A small image classifier, trained from scratch.
Model: 40-pixel images, norm none_scaled_ws, activation relu.
Data: trained on numbers of one to four digits printed on busy colour backdrops, 147500 training examples.
Rows from block 6 of a small image classifier, named by matrix and row number. Rows with one number belong to one channel. Each number is 50 + 10 x the weight over its row's rms, rounded and kept within 0 to 99. All counts start at 0. After the name is the row's rms in percent of the matrix's.
After each channel's rows are labels from the 100 images, of 14848, where the channel reaches its highest value: "peak on" is the class under the peak. Only what is clearly more common there than usual is listed. The data: numbers of one to four digits printed on busy colour backdrops.
# convs0: first 3x3 conv (model.blocks.6.convs.0.weight, 128x128x3x3, standardized in use, each kernel summed), inputs 0-127
# convs1: second 3x3 conv (model.blocks.6.convs.1.weight, 128x128x3x3, standardized in use, transposed, each kernel summed), outputs 0-127

convs0.101 083:45 54 43 46 55 50 43 43 62 41 47 49 49 64 52 49 51 33 46 55 48 51 52 56 56 52 33 45 35 56 57 45 44 56 49 76 40 56 58 62 50 61 56 65 54 51 31 69 43 41 32 39 53 50 57 53 34 66 17 39 48 55 33 30 48 63 44 35 67 58 66 54 41 41 43 43 50 50 79 44 42 59 62 54 46 57 58 45 61 52 55 43 32 34 61 41 53 38 34 40 48 53 45 64 51 56 46 35 42 42 43 55 50 46 43 49 61 51 30 54 53 43 45 61 53 40 37 49
convs1.101 078:43 58 54 58 44 68 37 49 53 52 57 54 56 48 43 46 58 45 42 47 50 63 63 45 33 59 57 55 63 69 38 27 52 70 37 49 35 65 47 57 60 59 51 33 46 51 50 47 49 52 60 36 58 18 37 37 45 43 47 61 46 37 52 54 67 33 64 61 58 46 50 52 52 55 40 52 60 64 65 47 68 43 47 49 55 49 67 56 38 58 48 45 57 50 54 52 54 47 49 63 43 44 55 56 34 56 54 53 48 34 57 55 57 70 36 58 53 48 56 64 58 45 42 31 67 71 47 63
peak on: digit 8

convs0.53 104:54 51 48 46 50 45 54 59 46 43 66 66 49 45 54 57 45 51 41 49 49 54 46 55 51 48 56 57 42 32 49 53 56 65 46 48 43 50 46 63 56 42 36 54 34 40 68 57 56 57 57 28 49 39 44 42 41 50 34 53 45 65 51 19 60 47 59 57 46 58 54 54 48 13 55 58 66 44 46 40 48 46 56 42 57 46 56 45 77 42 44 36 54 42 54 49 51 52 63 53 45 76 34 48 47 36 51 39 49 61 65 52 57 25 43 43 49 30 70 47 45 59 56 37 44 51 44 42
convs1.53 098:62 45 47 55 64 39 58 48 43 43 42 33 43 52 52 53 64 51 43 43 37 50 39 52 57 49 54 51 38 65 41 50 48 54 66 48 63 58 51 54 34 47 54 45 41 46 51 44 18 28 47 48 48 53 35 41 50 54 41 52 47 62 56 50 35 68 67 35 63 41 67 49 38 81 54 58 57 64 44 51 46 45 48 37 55 46 38 34 45 37 55 68 44 42 49 37 25 47 35 43 56 52 45 49 64 47 51 51 63 49 60 53 45 46 45 47 47 60 29 69 47 56 42 52 51 33 43 48
peak on: digit 1

convs0.50 091:54 48 57 75 54 54 43 44 52 48 54 59 50 51 56 60 60 43 49 56 42 50 59 49 70 48 50 36 26 37 44 39 35 56 37 75 49 58 45 51 42 55 39 69 45 45 27 56 53 30 38 47 53 50 46 47 63 58 43 55 43 38 42 37 64 57 52 52 64 49 48 41 54 28 41 53 49 52 62 24 50 52 56 60 58 41 66 43 40 53 50 62 62 49 69 70 61 45 39 46 50 42 31 53 33 38 54 44 44 31 48 43 47 37 62 48 50 48 48 53 46 51 34 53 42 54 43 64
convs1.50 096:63 42 47 54 48 67 51 55 60 44 65 62 60 62 43 42 53 62 45 48 57 55 49 50 44 48 40 48 39 65 45 53 39 67 47 51 48 63 81 47 65 50 49 67 27 53 39 57 50 44 48 31 55 46 47 44 39 52 41 64 48 42 51 49 68 63 63 35 40 52 76 53 61 58 37 52 48 54 52 65 53 55 40 54 39 65 36 39 32 43 57 44 61 46 33 46 64 67 51 53 49 43 48 35 57 31 51 57 53 50 58 55 54 50 43 43 38 74 41 70 52 43 54 54 55 47 50 56
peak on: digit 8

convs0.19 088:58 62 53 52 50 65 78 61 65 71 56 50 50 39 49 44 38 38 39 47 47 56 49 50 48 49 38 43 54 25 48 52 53 50 52 54 55 49 47 42 37 38 50 53 42 60 39 45 69 34 45 48 54 45 44 48 24 55 31 48 54 50 45 19 40 61 60 48 60 49 47 65 42 42 43 38 72 57 48 39 43 30 63 59 59 62 56 55 64 47 56 34 42 48 67 49 43 49 49 49 54 54 41 52 42 48 60 48 45 57 42 56 55 36 59 55 63 50 40 59 41 40 62 39 40 59 28 43
convs1.19 086:50 64 54 49 61 70 57 64 35 54 54 52 59 71 47 62 38 43 52 57 41 54 46 43 45 44 48 43 53 73 41 49 47 33 60 48 63 45 57 53 46 40 73 53 31 65 57 54 52 58 46 65 67 62 57 51 72 52 39 58 55 42 49 47 34 41 46 40 63 49 53 48 50 59 43 63 48 57 42 40 61 61 50 55 49 33 48 54 46 52 61 51 64 47 48 53 32 47 23 75 54 51 50 42 71 43 47 63 50 43 56 62 55 72 59 38 48 48 46 60 54 41 55 47 49 58 59 69
peak on: digit 4

convs0.13 090:48 55 53 52 60 67 48 50 59 62 54 53 60 46 53 50 46 32 51 45 49 65 35 47 55 42 52 44 58 27 62 42 56 53 67 59 51 53 62 46 43 46 57 48 44 44 48 61 63 29 51 57 46 62 48 61 53 47 36 70 48 57 54 27 35 56 41 51 52 55 37 59 31 45 50 36 40 57 74 49 32 43 46 55 44 66 44 51 49 50 46 43 44 49 31 49 48 58 68 39 56 63 45 47 45 55 47 44 37 49 37 64 45 27 68 54 60 41 45 33 52 39 72 60 49 52 61 29
convs1.13 080:34 69 45 56 58 55 62 44 50 46 41 52 64 52 52 47 46 54 60 48 32 52 31 37 68 53 49 43 42 38 53 43 52 41 48 59 58 45 59 46 31 51 65 56 64 60 59 25 46 49 38 50 49 65 51 63 48 55 46 43 43 44 63 44 28 65 41 69 51 61 49 53 35 59 66 55 54 52 59 34 62 29 43 49 71 41 59 61 49 60 47 45 49 41 46 66 47 48 43 57 54 50 53 59 56 56 37 60 57 45 46 70 50 43 66 24 33 44 60 51 43 39 56 65 45 48 46 51
peak on: digit 4

convs0.56 121:52 56 49 43 45 59 47 63 61 52 45 45 48 32 50 56 36 44 56 49 60 51 76 61 37 45 67 43 47 59 48 65 40 55 49 48 59 38 46 24 58 59 60 55 50 44 44 51 74 42 30 43 60 58 45 41 43 48 50 61 50 54 53 25 41 45 42 60 63 46 48 59 56 58 37 44 22 68 37 57 39 45 53 53 46 56 48 54 52 50 68 44 59 72 54 67 54 56 56 58 34 63 31 62 47 51 47 34 49 47 52 44 69 41 46 45 43 50 64 47 46 44 33 44 49 54 54 44
convs1.56 108:40 43 45 61 64 53 54 38 48 30 49 48 62 39 45 51 51 44 49 53 46 45 69 55 33 50 32 46 47 49 36 49 37 48 45 38 61 57 63 75 51 47 57 62 43 74 49 35 58 45 56 49 63 49 42 63 63 61 63 53 57 72 57 43 44 55 38 46 45 59 51 52 41 42 59 57 13 29 41 49 49 64 57 36 50 56 54 59 47 46 45 54 53 67 65 59 47 53 47 47 43 43 51 40 45 56 45 52 62 43 52 50 47 48 43 36 34 49 34 50 56 46 73 33 47 38 47 58
peak on: digit 4

convs0.126 098:26 46 48 49 55 51 45 65 42 62 54 47 51 48 56 34 63 47 63 37 36 52 56 44 45 41 54 49 35 44 44 61 52 39 54 55 46 48 36 45 46 41 46 62 53 54 51 56 68 52 53 40 56 50 46 44 55 64 47 43 53 55 44 23 49 48 51 52 81 61 54 36 60 42 19 45 72 38 47 56 37 49 54 61 50 50 49 53 60 59 43 59 41 60 50 38 38 58 45 50 35 54 20 53 37 52 54 37 46 46 43 47 54 38 44 51 60 54 42 77 46 50 65 50 44 61 59 38
convs1.126 102:35 37 51 46 56 62 58 58 75 60 48 63 49 58 44 55 57 50 50 45 43 57 54 61 53 56 48 37 59 44 51 44 52 56 37 60 53 39 47 42 61 59 55 47 55 38 35 61 41 55 54 70 35 54 69 35 55 53 62 43 41 47 45 56 61 48 56 62 66 56 43 42 57 45 48 53 63 61 46 61 32 55 52 40 41 33 67 65 47 72 39 49 50 58 38 40 58 49 56 52 35 52 50 71 34 55 49 58 53 42 37 48 74 67 65 78 49 52 51 48 47 62 47 40 55 52 57 67
peak on: digit 4

convs0.107 090:39 48 48 54 48 60 54 51 62 57 60 58 44 35 63 54 60 58 33 50 36 56 40 50 64 42 65 43 28 33 44 45 50 57 57 63 50 51 62 63 42 43 52 56 48 50 51 66 50 44 64 55 43 30 49 29 28 53 39 55 43 49 53 44 48 61 49 52 52 45 52 37 42 55 40 45 51 55 54 29 71 55 55 43 51 68 38 55 57 33 39 33 57 47 48 66 51 67 44 44 68 63 47 76 46 44 64 42 48 51 37 59 40 52 60 56 43 55 50 47 50 40 30 59 39 49 44 70
convs1.107 085:57 37 54 51 59 69 31 41 44 59 53 68 48 48 51 48 48 69 49 49 55 48 35 44 46 47 44 47 46 61 43 59 52 68 42 67 46 87 56 53 61 38 35 37 50 42 49 44 51 48 45 60 51 51 45 58 43 56 51 64 54 44 42 59 64 32 61 38 47 65 59 48 57 52 52 61 59 69 70 49 34 54 54 41 62 45 52 65 42 54 63 39 49 48 51 50 46 69 51 33 37 49 48 48 41 25 43 50 46 46 36 48 42 41 69 45 47 65 49 68 39 53 43 50 56 66 51 46
peak on: digit 4

convs0.122 100:50 49 62 43 45 66 53 54 72 48 47 47 58 41 62 55 56 44 59 54 66 59 52 48 44 39 55 45 54 49 42 42 52 52 54 55 43 41 40 48 66 50 62 51 34 62 52 52 37 58 57 35 51 47 35 43 35 68 32 38 51 65 44 19 45 38 42 45 54 65 44 49 27 55 28 57 68 59 38 43 65 38 56 37 54 44 52 48 58 49 65 50 54 44 54 53 37 50 57 61 39 61 49 52 51 60 61 40 48 52 46 38 34 40 69 59 52 46 55 45 55 39 50 62 53 45 24 30
convs1.122 102:35 43 46 55 57 43 31 40 36 43 45 41 51 60 40 61 40 40 58 58 50 48 61 47 38 57 48 47 50 53 46 25 56 40 41 52 37 51 69 45 57 45 44 49 54 45 69 62 53 42 43 33 48 57 43 69 53 52 56 55 53 55 44 48 37 33 73 55 30 60 35 58 47 57 42 41 43 43 41 58 79 59 51 50 58 69 39 52 40 43 57 50 66 41 58 70 69 44 42 51 60 46 49 45 58 77 39 54 53 57 50 56 41 35 31 59 55 51 48 51 47 50 54 40 39 41 43 43
peak on: digit 5

convs0.8 095:60 54 55 45 57 42 37 50 57 45 48 58 49 45 56 48 50 46 54 45 47 58 62 43 61 50 46 33 50 43 45 46 58 59 53 49 41 61 61 55 47 46 55 45 39 55 47 54 32 48 38 20 51 57 44 56 59 66 35 51 58 48 46 29 55 50 73 36 47 60 55 72 35 44 51 47 83 46 62 28 63 46 44 53 45 35 43 50 36 52 50 65 52 47 55 49 52 47 40 44 27 56 40 46 41 39 63 30 57 44 59 38 36 28 68 42 54 43 52 61 49 63 56 55 44 60 47 39
convs1.8 092:45 35 39 61 53 50 61 46 34 64 49 41 42 56 55 56 61 50 40 55 67 38 41 63 43 39 48 59 53 60 46 41 64 54 42 46 33 57 45 46 48 55 59 52 39 71 36 49 34 25 77 49 56 49 29 52 41 52 58 50 53 27 43 48 49 63 58 74 64 60 61 49 45 61 43 60 67 55 58 80 51 50 51 50 45 74 59 48 61 41 47 36 57 58 52 57 45 39 42 42 62 46 58 49 53 57 54 62 57 53 55 42 36 47 46 54 54 41 56 49 50 55 36 47 41 48 59 59
peak on: digit 8

convs0.60 101:51 52 52 64 47 37 50 54 43 36 56 65 52 77 53 55 53 45 49 35 42 50 42 47 48 48 50 52 55 36 43 46 63 43 55 40 49 47 58 44 61 46 47 68 45 45 36 30 45 75 47 33 66 58 28 43 71 32 50 49 68 62 64 30 62 40 66 47 34 63 49 63 46 48 41 45 47 47 58 31 62 56 53 49 48 25 46 52 61 60 33 59 43 49 66 70 42 52 42 43 42 53 40 51 49 47 51 50 45 59 54 53 55 53 55 56 58 56 44 45 45 40 44 46 53 37 50 69
convs1.60 088:49 48 52 42 47 39 43 65 62 28 39 50 67 47 55 32 56 42 41 35 45 57 34 57 52 62 56 56 41 25 48 36 52 46 48 44 43 46 45 60 59 49 55 43 42 66 55 52 48 34 52 49 58 49 48 59 46 46 65 59 49 50 45 55 50 56 29 57 51 34 47 30 47 41 54 36 52 50 36 74 51 48 48 52 56 61 47 54 36 53 46 39 61 45 27 37 45 44 41 49 55 58 45 31 63 44 48 54 60 46 37 53 37 26 51 70 49 48 56 58 48 65 54 47 32 37 23 50
peak on: digit 3

convs0.67 102:56 54 51 44 48 57 53 32 45 49 45 57 48 51 52 49 37 46 44 36 51 47 49 61 51 37 41 50 64 53 36 48 39 45 58 63 52 49 53 58 58 48 50 65 41 43 63 59 77 51 38 43 51 60 49 50 57 41 30 50 34 54 44 35 28 53 59 50 60 56 49 52 46 33 51 51 58 45 46 41 49 44 60 45 51 55 55 56 57 36 48 56 51 48 59 41 58 47 56 65 19 82 23 53 47 61 49 43 47 43 53 59 78 33 57 37 56 33 43 40 45 32 59 54 36 48 62 53
convs1.67 096:47 45 55 69 55 57 51 59 43 49 35 39 43 45 50 60 51 56 53 41 40 50 40 58 63 50 67 61 45 49 47 37 31 51 57 59 64 49 65 55 49 36 51 49 37 64 51 41 44 51 58 38 38 51 36 39 62 34 51 55 50 44 55 44 31 60 43 49 75 56 57 56 52 73 65 48 52 71 57 58 61 32 50 35 55 28 50 48 57 55 51 39 41 42 46 62 34 41 45 33 56 61 53 61 62 54 49 52 67 44 37 35 57 44 47 53 51 48 45 27 38 57 46 33 70 54 48 49
peak on: digit 4

convs0.45 101:50 41 52 45 64 68 55 54 65 50 52 47 34 40 53 52 53 44 45 65 45 45 67 56 54 47 41 33 49 48 43 51 54 58 29 45 55 51 52 37 46 40 53 46 44 57 42 55 62 46 34 49 52 41 39 46 48 61 45 44 45 38 44 10 43 47 49 48 61 43 44 56 43 44 43 59 69 69 57 37 48 54 59 47 48 52 39 57 44 44 62 45 54 50 73 46 49 42 44 47 45 62 33 74 48 57 61 46 40 55 44 59 46 54 58 56 41 63 51 65 46 26 30 46 38 33 65 35
convs1.45 086:36 54 52 46 56 76 45 56 51 40 59 44 51 50 59 62 48 39 41 49 48 40 62 39 51 39 54 48 56 69 49 31 35 46 45 56 54 61 54 71 58 41 50 52 53 58 57 26 62 58 62 32 55 67 36 54 57 44 40 36 65 61 31 44 47 55 56 63 54 47 50 53 48 39 68 59 37 55 70 63 60 57 52 44 44 45 46 66 36 45 61 59 62 61 46 57 50 58 53 62 48 43 51 54 45 46 47 66 67 45 40 35 47 64 48 42 55 63 41 55 57 50 63 34 68 52 35 45
peak on: digit 8

convs0.108 083:47 44 64 50 51 50 45 35 59 51 44 49 57 41 59 54 37 65 50 61 49 47 50 50 51 55 49 39 49 38 50 48 54 47 37 75 42 37 65 42 42 60 58 48 47 56 39 64 39 38 46 47 47 44 59 59 37 62 07 49 40 49 44 26 47 48 43 59 49 43 58 46 43 46 57 51 54 65 78 38 58 26 49 55 30 45 60 49 40 58 53 71 44 48 46 47 65 60 43 33 46 53 52 56 42 49 51 49 54 40 31 47 45 52 57 50 66 61 61 53 58 35 60 41 44 48 43 57
convs1.108 079:43 51 60 41 54 51 39 46 58 50 40 43 65 54 40 55 48 63 42 46 62 48 47 56 48 40 45 60 46 61 56 67 60 70 48 44 48 62 58 74 42 39 29 46 51 49 46 59 49 51 45 29 54 56 30 48 51 49 63 50 43 39 46 37 52 59 38 44 45 63 49 38 44 38 32 54 45 40 25 48 58 28 51 25 49 67 49 57 51 43 50 43 43 47 53 40 67 40 37 62 60 53 49 51 41 45 53 47 54 44 55 69 46 64 31 51 63 71 41 61 65 47 41 49 37 64 59 62
peak on: digit 9

convs0.66 096:48 52 58 50 53 54 20 62 37 35 48 43 45 47 53 57 56 52 64 49 46 48 29 60 53 57 60 55 56 50 35 59 29 50 38 40 59 57 43 56 53 59 57 52 47 35 32 53 55 48 48 37 62 54 53 47 57 58 41 58 50 54 42 37 55 48 61 63 60 46 45 44 59 38 28 55 47 19 48 50 52 63 52 57 62 59 59 65 45 68 52 51 49 58 55 43 45 52 48 56 23 56 22 48 46 61 59 47 49 46 57 40 72 26 52 59 51 51 44 45 49 60 40 61 42 59 51 38
convs1.66 103:52 42 45 43 47 51 53 46 32 47 57 60 53 35 51 28 54 43 35 53 61 57 39 44 36 61 48 51 39 43 46 62 50 49 57 58 33 57 49 40 54 48 63 58 59 50 45 63 44 37 28 59 33 43 60 46 36 57 47 57 51 51 56 53 75 40 37 43 41 55 63 40 46 78 44 41 56 64 62 52 33 72 51 53 43 62 55 50 51 59 55 46 49 30 51 53 56 53 48 41 58 57 49 41 55 31 52 38 48 58 46 49 55 45 46 41 34 52 58 48 52 47 51 81 43 71 65 64
peak on: digit 7

convs0.11 099:55 52 72 31 54 52 34 56 43 46 43 59 53 37 55 56 44 50 52 63 54 46 58 44 58 61 37 47 44 43 47 47 45 57 53 52 41 56 40 33 47 50 50 71 44 58 59 57 54 42 56 81 47 61 55 32 45 45 55 54 47 51 56 21 77 51 49 55 63 43 40 45 56 42 36 60 50 32 47 70 53 55 36 51 49 53 49 53 48 47 43 56 47 51 53 45 51 64 53 54 50 42 44 41 48 35 52 39 58 45 35 50 59 62 59 48 11 37 64 52 51 49 49 64 39 58 66 50
convs1.11 086:44 49 57 46 55 52 51 53 55 50 48 66 64 52 55 36 39 57 34 42 49 43 51 43 57 56 52 58 40 52 49 59 50 45 61 56 64 55 70 51 35 55 45 63 42 42 48 50 47 46 42 55 47 63 24 58 53 65 42 64 43 73 43 35 48 55 46 49 48 41 52 67 26 65 50 49 47 28 49 46 44 49 51 43 71 42 50 37 50 36 39 73 37 46 42 55 55 60 46 39 58 53 44 56 74 37 41 41 49 68 49 44 48 35 54 53 38 57 35 57 62 33 57 64 39 31 43 43
peak on: digit 5

convs0.59 111:44 50 52 78 52 55 57 59 67 50 57 35 78 46 50 36 36 39 40 51 50 49 48 50 57 45 68 46 39 52 57 59 47 67 43 46 54 64 35 55 50 51 63 59 52 47 50 32 56 42 44 33 54 54 55 39 51 33 43 39 50 35 50 39 49 51 50 49 48 51 36 60 70 55 08 49 63 53 46 33 34 40 54 53 69 48 57 43 67 57 40 41 52 51 51 61 37 37 51 63 46 55 32 47 54 48 51 51 48 60 47 48 56 45 39 47 66 47 44 51 37 60 50 48 46 55 50 51
convs1.59 106:70 67 52 62 59 50 54 53 42 66 58 62 44 45 44 47 65 69 61 46 38 70 33 45 50 35 38 57 50 37 67 68 47 62 43 44 63 68 62 61 42 46 59 62 55 40 38 61 48 60 52 51 38 51 49 53 50 58 41 55 45 56 66 62 50 29 42 47 44 43 61 84 62 44 42 58 61 49 54 48 36 66 50 64 33 52 52 46 61 52 61 45 43 41 61 49 48 58 60 54 52 46 54 48 36 52 43 51 34 50 59 51 59 53 46 45 72 50 59 45 47 53 49 41 49 66 62 44
peak on: digit 8

convs0.14 094:59 70 40 45 50 22 67 43 74 50 47 61 59 62 45 39 37 55 50 50 52 53 47 43 57 42 45 43 58 37 46 54 56 60 48 57 53 51 59 53 56 65 54 52 33 60 61 42 43 49 55 34 51 48 35 55 33 52 31 57 41 49 42 37 55 49 63 50 48 49 65 52 25 57 50 40 59 55 57 37 51 51 47 42 53 52 51 54 22 54 51 55 48 57 54 43 43 44 57 47 48 55 55 42 61 45 54 52 63 40 53 43 47 19 53 43 54 66 59 47 52 62 83 40 52 35 33 54
convs1.14 078:43 52 52 40 59 40 45 50 38 42 36 53 37 43 40 58 41 42 51 49 49 50 51 46 50 48 70 55 72 44 65 50 52 44 40 20 46 52 41 39 28 57 55 57 74 51 56 35 50 51 56 44 39 55 31 46 46 57 54 39 56 56 53 41 44 55 56 52 47 53 44 63 43 51 53 55 43 43 49 36 67 29 66 38 68 57 60 44 65 61 53 39 46 59 48 36 36 41 40 75 51 55 55 54 51 40 43 45 49 67 72 62 42 56 26 52 57 49 47 45 56 36 47 57 45 39 48 60
peak on: digit 2

convs0.102 083:69 61 61 54 53 35 46 54 44 45 61 68 58 55 55 58 49 63 39 59 55 57 58 56 59 43 48 50 47 51 63 46 57 55 53 40 27 43 49 50 47 43 54 44 36 45 35 55 27 55 45 25 43 69 41 57 43 45 38 56 41 41 39 29 81 47 53 40 48 50 41 54 43 29 33 48 59 44 71 33 58 42 44 41 48 49 46 65 42 42 55 48 50 35 59 51 45 52 49 48 30 35 40 52 43 46 57 57 47 47 63 51 41 43 54 50 66 50 63 70 58 54 59 65 51 48 39 50
convs1.102 076:40 43 41 47 40 40 40 49 50 63 49 44 48 57 49 44 53 54 42 45 38 37 58 63 69 38 48 57 55 60 51 52 70 59 57 44 38 47 65 64 28 52 46 61 49 24 39 44 72 58 48 56 44 57 51 60 46 40 52 58 55 65 37 52 53 57 43 52 45 46 28 43 24 59 44 60 48 48 68 32 48 37 46 40 49 71 48 40 68 31 65 52 51 47 42 67 50 47 46 62 60 39 53 47 46 51 52 55 47 73 57 54 49 71 54 56 43 55 36 54 50 40 54 44 49 51 67 52
peak on: digit 8